python train.py --encoder_arch="efficientnet_v2" --model="model that answers yes/no questions on an image's attributes" --dataset="scattered letters and digits in many colours" --train_examples=97500 --image_size=64 --crop_scale_min=1 --horizontal_flip=false --translate=0.06 --questions_per_image=4 --encoder_norm="groupnorm" --encoder_activation="relu6" --encoder_weight_standardization=false --encoder_channel_attention="se" --encoder_drop_path=0.05 --encoder_depths=[4, 4, 4, 4] --encoder_kernel_size=5 --encoder_stem="deep" --encoder_expansion=4 --encoder_widths=[32, 64, 128, 256] --fusion="cross_attention" --fusion_encoder_width=256 --fusion_encoder_layers=8 --fusion_encoder_norm="rmsnorm" --fusion_encoder_norm_position="res_post" --fusion_encoder_activation="silu" --fusion_encoder_mlp_ratio=4 --fusion_encoder_head_dim=16 --fusion_encoder_fused_qkv=false --fusion_encoder_bias="all" --fusion_encoder_qk_norm=true --fusion_encoder_parallel_block=false --fusion_encoder_inner_norm=false --fusion_encoder_drop_path=0.15 --fusion_encoder_kv_group_size=2 --fusion_encoder_positions="learned" --fusion_encoder_cross_attention_every=1 --init="kaiming_normal" --residual_init="scaled_by_depth" --optimizer="muon" --muon_scale="original" --learning_rate=0.0093 --momentum=0.9 --nesterov=true --orthogonalizer="newton_schulz_5" --adamw_lr_other_params=0.00073 --max_steps=4600 --batch_size=64 --epochs=3.0 --lr_schedule="cosine" --final_lr_fraction=0.01 --warmup_steps=460 --weight_decay=0.09 --adamw_weight_decay_other_params=0.05
Rows from block 2 of the fusion encoder, named by matrix and row number. Rows with one number belong to one neuron. Each number is 500 + 25 x the weight over its row's rms, rounded and kept within 0 to 999. All counts start at 0. Numbers have three digits each. After the name is the row's rms in percent of the matrix's.
# fc1: MLP up (fusion_encoder.blocks.2.mlp.fc1.weight, 1024x256), inputs 52-103
# fc2: MLP down (fusion_encoder.blocks.2.mlp.fc2.weight, 256x1024, transposed), outputs 52-103
fc1.549 091:531534493490501496463536510547552480480526475527497495504493509526529509462477472546513497490492469495572514529488549503495498533501542504520554494517496535
fc2.549 095:469503508495507525504461481448486515551478470493505510496515511478506461498467506523507502474538503467488520493494488537478507479524483435485535520465442474
fc1.550 103:483500536517542486509496508541500496489506514500477477519521559517452501478520491501479518533556441489497487482532455532469541479510552496512498499501516514
fc2.550 114:551536515436510471534484500491517483488475530504534487499486508490510530510543516510479518469470490456505474510479470489523516465535518539563491472505515516
fc1.551 065:466509453516507527502468473544499535490497544497482463496501507496546530487504493537541488491490501530488509518531526461507495495483518485484509479518518506
fc2.551 081:521470524527547481507537531524446527479534476501510505491480491482477470499517505468502499507496492498460514500481481545485509516536509522492529475504469535
fc1.552 082:500501472464499544539507500462550515477495479541503485514519495496470516508414516500514513488483535501527522532498531516516540476500498466535522506499535524
fc2.552 088:512556488507492502473511553515485504473523528493513491480486499489503494487526496537509472489529505491522468499516488491494473533526545474454508500543521502
fc1.553 090:481540494503510530485493499503528480499500486489524511529500474505492507504483513486562490505552478511495516479466484492524522492510495523479535534526540469
fc2.553 083:471484480495534495535511488512500503472496494520538473521519515515509544510507477513480496468465517512518538519506451500463519514481517467508464456501484484
fc1.554 173:496540457492553509534484471550537473527501472509529516498485509494495485564473521478474495492563469439464430502480506492533524462485526514504502467484479463
fc2.554 100:510471499506473506497542483489514510514493497529498484471509502502502502505500489538523497508487509515488435493543474422482433483518487519499508518535482544
fc1.555 068:491495524481462501485513460479554517536475506510536516478493439500515532507531477476475522490479478500505477464501505500524461538515492493492490510478496513
fc2.555 084:474558482517514520503473545512466469479526491493482506523501539500469486498444513470499461491455509492513499468470496486442516506488491496497494482487494472
fc1.556 069:459495492503505475494519481472503533500493493466522504547485521537470486538503502476533478518551525479512522483500499538505502529495478492475468485468487519
fc2.556 100:509487486536500512462496489524522524521551549519533480468515490517515520532506510520439502495472541489498502505488524526547497546489480495484523484511488464
fc1.557 088:547521478528508481489476510529480485532455493520571446516505509495501517535496488458495473499503526458478513507496507543456481472546506491513523505468494560
fc2.557 110:478500486461502482471472498487505530475468507468473535503521495467513512501484504514507487508503526524485473483503535538524545539438523492527515487512473458
fc1.558 161:490538485443545514533488496501525462503477482488483487493546504527520545481531515480498499496482503512467543497523480566480518450514468509527531526473523510
fc2.558 115:503487492482515523515516490438463467491527449529482505493570508541493524538508503495487511448484530498553505502493463517457534485499539510480515474551494483
fc1.559 103:481471487513522525481471480507497530502514511526486553485478524477535513498548513504458499513499505515502502520574456490508506457522480506494455493522482491
fc2.559 087:505509498511507500516494490434510507516517483500485504515498482539516515482483477497476508492546522512478516476501499488551507484477479541487519521463528529
fc1.560 067:499539569513473520538470473463503494477451519475482517534473533503490529515501508499506563522473506491504505496515516462538519460498485485489482478486494548
fc2.560 082:486504495485495479527494537455450508516502498439534488506488480514494511522502481512529567515477531496540523516464504531528489521493543494485484475511523534
fc1.561 066:525466512453514533504513510507502491507483499506488477497499480474475530467472494496495500522491480515487515463495484483497487476467479462503533529519494500
fc2.561 080:449467500494570491475530490465468529531546481520504534462545480526548496512525506482479513494506490511512537475533505506492482477451514501500481502499445497
fc1.562 058:563477499499519540464485497476499529468513477478505512530488505487506512490523512471504521472509509522452486492509535524511453515501488430528494497441471488
fc2.562 084:447502483483528468470534510547463491522504492526499516508467498490522456565456497531468462500511458478533462471481469510519512540475488513494508501495490488
fc1.563 117:488500468493485500476559475546450462540546450487465467503493512492468486493509499528503482496473502506499504479521519514542510488497499528486502507489463552
fc2.563 146:549535496466508488517491501527482522485486512517507480512489500495488500476537517441486523530510505499484509492511469472497483510469482528506495513526519518
fc1.564 051:545482499491470491473498487522537504529474491502507530499539517515485491496490522502507476498504496460516442511537507509517535526499452486507498517506530464
fc2.564 063:491512528495520502502526522487453529503476480497491487526465476478472524523522538525514554488531506487498534492514490449492506477499539482502522480566498548
fc1.565 054:477490480528496494467520583474536471467543495522493498526542506486491489503547494497518495530494511467443486492487513522480556461512528504508520529501450486
fc2.565 083:500471519543484480515538471541511525513475469473505492474466455513499492465503497547491463488477538505519489514495508502520447529507475501474459477486519457
fc1.566 071:495492504554482534509517500527502517485524477517494460537522475487483501515496524489502460453507515510507466475494551523507545504490542473508500511461545459
fc2.566 080:503522502484489483482501481479493495524496538510505512508516479462525512496525489491489528496483514439513540520504446511533526514516508482498485469509510456
fc1.567 058:501484511504479546492498465536507483518485513517481499478499506495531515464503467500503471505460446513501509538525503505490483457512491466506509543501542513
fc2.567 077:476514512483505445495523535439482534469534462483460507549479508502492497499491523489500492482489468530505524464491529504435477521435476521466539469453505514
fc1.568 081:474509513538516461492512523509453506506536470521463451549531498525504491538514549443485516508534519504531552506486512519500498485554538468469535500456471487
fc2.568 107:506504475511500492487497478518527509457472487493484526496512511503470544501454490508489454510509516493484448498479501550477478565468483516515491528497487446
fc1.569 148:444521487492494480513495485542505511513485505546514489464475487481523510482506530513496523476493517512503457515528476514501509530448490522486513467550471471
fc2.569 091:472478515456470509487514522519511510528490546466508529499485504473489458527565472488515469504519468493488511490521469449507461490514474451555479502540503506
fc1.570 096:534485506522516530497505506514491460504439485504561508526495502479512473531503514479536478510465472491478557510528522513466477485507515498456551463449483530
fc2.570 125:511498462516496475470446526524486516456502465490486525495520533484480485497502521479450462517515545483488445475525495526513525542441526506528516536496474457
fc1.571 127:502503465509499502512513504462540504504457537453531512483455475504548483479515515493548460496504515507509484473499485455497513517461545510478549481528505513
fc2.571 121:469469513515510509520477532490510481456480487551473498505527506504503476498516506466495519522534497527517500504533514526453486496480514522501506540521491501
fc1.572 144:494494523517535497463520524504499536503544481537474529506534514487521497526467525533529502499492497525480473473484502527497504502528495500516524464496515474
fc2.572 109:475504526547538496491483538473508461479521529478525478523514537531532506499515486474459477503540477474514492494486501489486483532510474503519481512482522478
fc1.573 099:501499525534502512494504515514427443516496506526499500554488521528523524491504533498507479535483528509477506462504492462472492505510508446474507520467485534
fc2.573 104:510514484498477515485502515504492535510493481496470481466469544482484461526508495525512539502506499529524476513473493471497481513445461533498493456511477497
fc1.574 057:487498497454524512517500466493505508463506472472477443541503501525459479519492513493452496550512532538496502503502492515500524499449470495503515506511517461
fc2.574 091:529531501556468486515535494526542524540535521484522546467495444455500494486479488513506476447517517495501484520490526490503483518525498531476493466519490549
fc1.575 070:515532499514495494460510496488475472474488452509484468544512532537502504476463530481488491459520492521540539501512507483488479544516504517521507494504548467
fc2.575 085:528543464499502525454521498512495489522417433498457485482508546489486475485502471497460467502490550497459453477483492514498493511469523508483502478505489531
fc1.576 145:448488503473524540532459503494510483447486512482518465469464502447495481515552472486471531465545481504497513494527513476469493521483499495457519558498530507
fc2.576 082:478530479496469533499515520473494521537475535513470536519490470518518465475494479507523522537478493492507540510542463517516495484474490503443472514518533475
fc1.577 081:476491536477534482473505466481512493493487501471511495501500514493509493576489496556523519495465489496464530518457492533498499488511531529460520450502530550
fc2.577 097:539518486488479494505482521468496515506536504511476504526478460501477494468529505462508498541499496497509482467541465472503489494470504480459486542513500494
fc1.578 186:456497513503464506530455505507521507459493482529470495530487490511497509465507445503476491471504487482445499502495537487510515514495509473489464545489521494
fc2.578 080:548528503434460562489536470517502468479497495463555489463508510499544512504519505479469501510484503470543497461500502507516536516478456525492498513524491498
fc1.579 066:490485494495450520491483516539504510495494459470513511543508536549465488494449549532500499476482517524490506474476507479600477555500504491497499489476537543
fc2.579 080:495552530505502500489531498455528503523462484500516521472512493493517504522505478465503490517545449506508500499476515495475515479463480499462506434439484485
fc1.580 118:491516517530495535535460517498496500442531502497450512569490513511498544502445479494503500500501519495492551485505520538491486520508525476475493524486492493
fc2.580 100:528527467476506489517542492476533496536506500485490462497523480520510484490533507535484482466502521519504463494473497477522480458512510480487473500528490542
fc1.581 078:504480471509503525541521547524502537518494509495476438487513491465509493501500490498488439508550493473535488474537507529522512497492469504487513497508485502
fc2.581 084:522520513538514508527481455514514453480483495512485476496506460496488532492523478509525499488502503495456494549501517509492482466494514485498470508503528479
fc1.582 080:446509501512484497554520483507488523505505484480478515466483513514493439492512545493486521502493439475536494503479528517504493524511528523477508533521480527
fc2.582 077:529528538466500477491498518474484471507509510546472470516520487520548495506507505489533454483456537505473506494458488471472449463480469497436540533528506487
fc1.583 059:541472528512482495528456502545474495485461487482488525466507501491450520487499478514540484466461506448489469506527507544505478474498494478468488520516512528
fc2.583 076:480457443485519475493472452452472532484528476514494503514570498471508507524477486485512535527531487524532537492509514533508506495488507489470518549512468540
fc1.584 124:515514509474440470531502506533555521533504495524510500438530498494497502464525498507509524496457515492516535472511520508523493483499495494531489470529467505
fc2.584 107:443467522500471478536469523475487550505487480493464518503487502500491518476513510526529464522479476494494511504509503530516555503465523518479500485522470536
fc1.585 201:517501508502491506491486502520474506529523529509497505502471526482495485552513516493457521490490511508491485495488512471480511516499492557513481520522489487
fc2.585 111:518502515507513515498489475528541515478559491539492535463521524522541471458481476474507480487533517529495507470534498504468491459487516488491490523505511517
fc1.586 068:493477492472500483490474520507520556507465482502506510518476465476506531516462464494487473536524470491490468477462532546510463485502503527497482443526511495
fc2.586 089:466523510497484481465499505528431520490498541521499529486534530493537506492549504477492483480518502486465519517507476494483451513468503482478479471473497503
fc1.587 055:499493493488485516521478518528568531531495514492487482523490477541530494510450512514496483480499482534482501481485496499528511468548518500532509502472527520
fc2.587 075:486515516496476461504521461491438514545483476470460516497505510530542525459543528512507508494531508506540506482490465519435525517481462493519477491495513458
fc1.588 087:476520504496483542457510519494517539521478488508500481495504514482495498459463511482488522529497488504472520555566518569481471509499540514493527487533484477
fc2.588 093:480504515490503470458490490532497490520469499495519486552515477483443545516501506516537507472507515549540510495509506506491529471477470496518500509490514489
fc1.589 076:457463445507480527462458513539531486504500498497494515506471490510501493492459486497543519501543516510527526525525468519516478529467474498475526516551472485
fc2.589 086:491489528540441477439509485470466539461505488497518532494517500511514477514467538525465478490503533523512452521489473480463515534539557485466496527540458524
fc1.590 059:465559490528503481506453517490505497473529522534510516441533506482504522513550508544541480527452461494483464494502498539507467509498515497498489544474500511
fc2.590 066:509495545536501524514461520503512486545518461500513509496513536465513471474518477541460481469553496533468504456493514453495512554458475502494523519521536491
fc1.591 091:448483507499478511513548496486565525465490480466513482495471527461522490517505489473529448471493483515492490472514518510506503502458470466465500486503511478
fc2.591 091:513520505522551508494469490510480521518491478484510481468559523516489496484510515534502530483505510478504548491499532514439495509501522515491530512499483509
fc1.592 088:485487479499502461521495490513522509504487495487528510531500488521479466542474503524490494493537555530518503555486444545472509525497519498491507527499467474
fc2.592 088:524502506532503531519501520456509536454498486526498482524482490491507547494522481489497493483485490503479472491480543445491472505482480477508488503511531515
fc1.593 160:521503519493523491486492491531503483534497478522513520511525492472484505506500467489417529543531480481479540495477515484525551506500499510453476508484464512
fc2.593 150:493510534502521494513505472501505491501524534482505481522486495529496507488515507533485491522481510457481492517503554503479470465506502530502489495505494510
fc1.594 153:441488486522476554481558511475523544494522484483523469497504483455517490530512506473520451484471475518496491472495488505481541514452496467469516532531470466
fc2.594 118:496481514531513465503451488505507516480492534538498538505494546513498442508494456537518493503505480494486531525497537531458466547530494486523507514505494477
fc1.595 136:461502448541490534519532541511476478544502467510503519503519506491481505539514506505519466504539481530533507505499529518530520517508483468532514533499497443
fc2.595 101:524525519500503479507503481517495474517504523452476497491514529468521485489521523494520499503513501493555493526504515558487431457486491491473515440473501493
fc1.596 060:488475490494549481461506501483477536514534494480514489506533471522529535486450469515504525494496497542515500480502482484502472511510490482564476528488485488
fc2.596 068:493482542511502509480470493523484497513501461444484511486476532484528509463448473494512524514491513528482487494481489449489457484491520509506504462525518479
fc1.597 083:519469478490502503551468480516548528492489513483501500526494518514509479540462475531547457518531474514482537527488517463516492476513566463498531507493506515
fc2.597 101:440540502503499463467524489535485471508495495528470499495531479505503502475506480491477528550554491514480473489543531534486509524513435484505509466519508503
fc1.598 078:540528502496509494465448452481498534527463489467486493527524492532521517535452491536506523485424507496533529522504498503485539496484519486507491450502494554
fc2.598 087:506487525496514444506478494461498496478503520472529535521452480513488522500484488520514505519471504474489478516476506458509504475486501474475482492548487502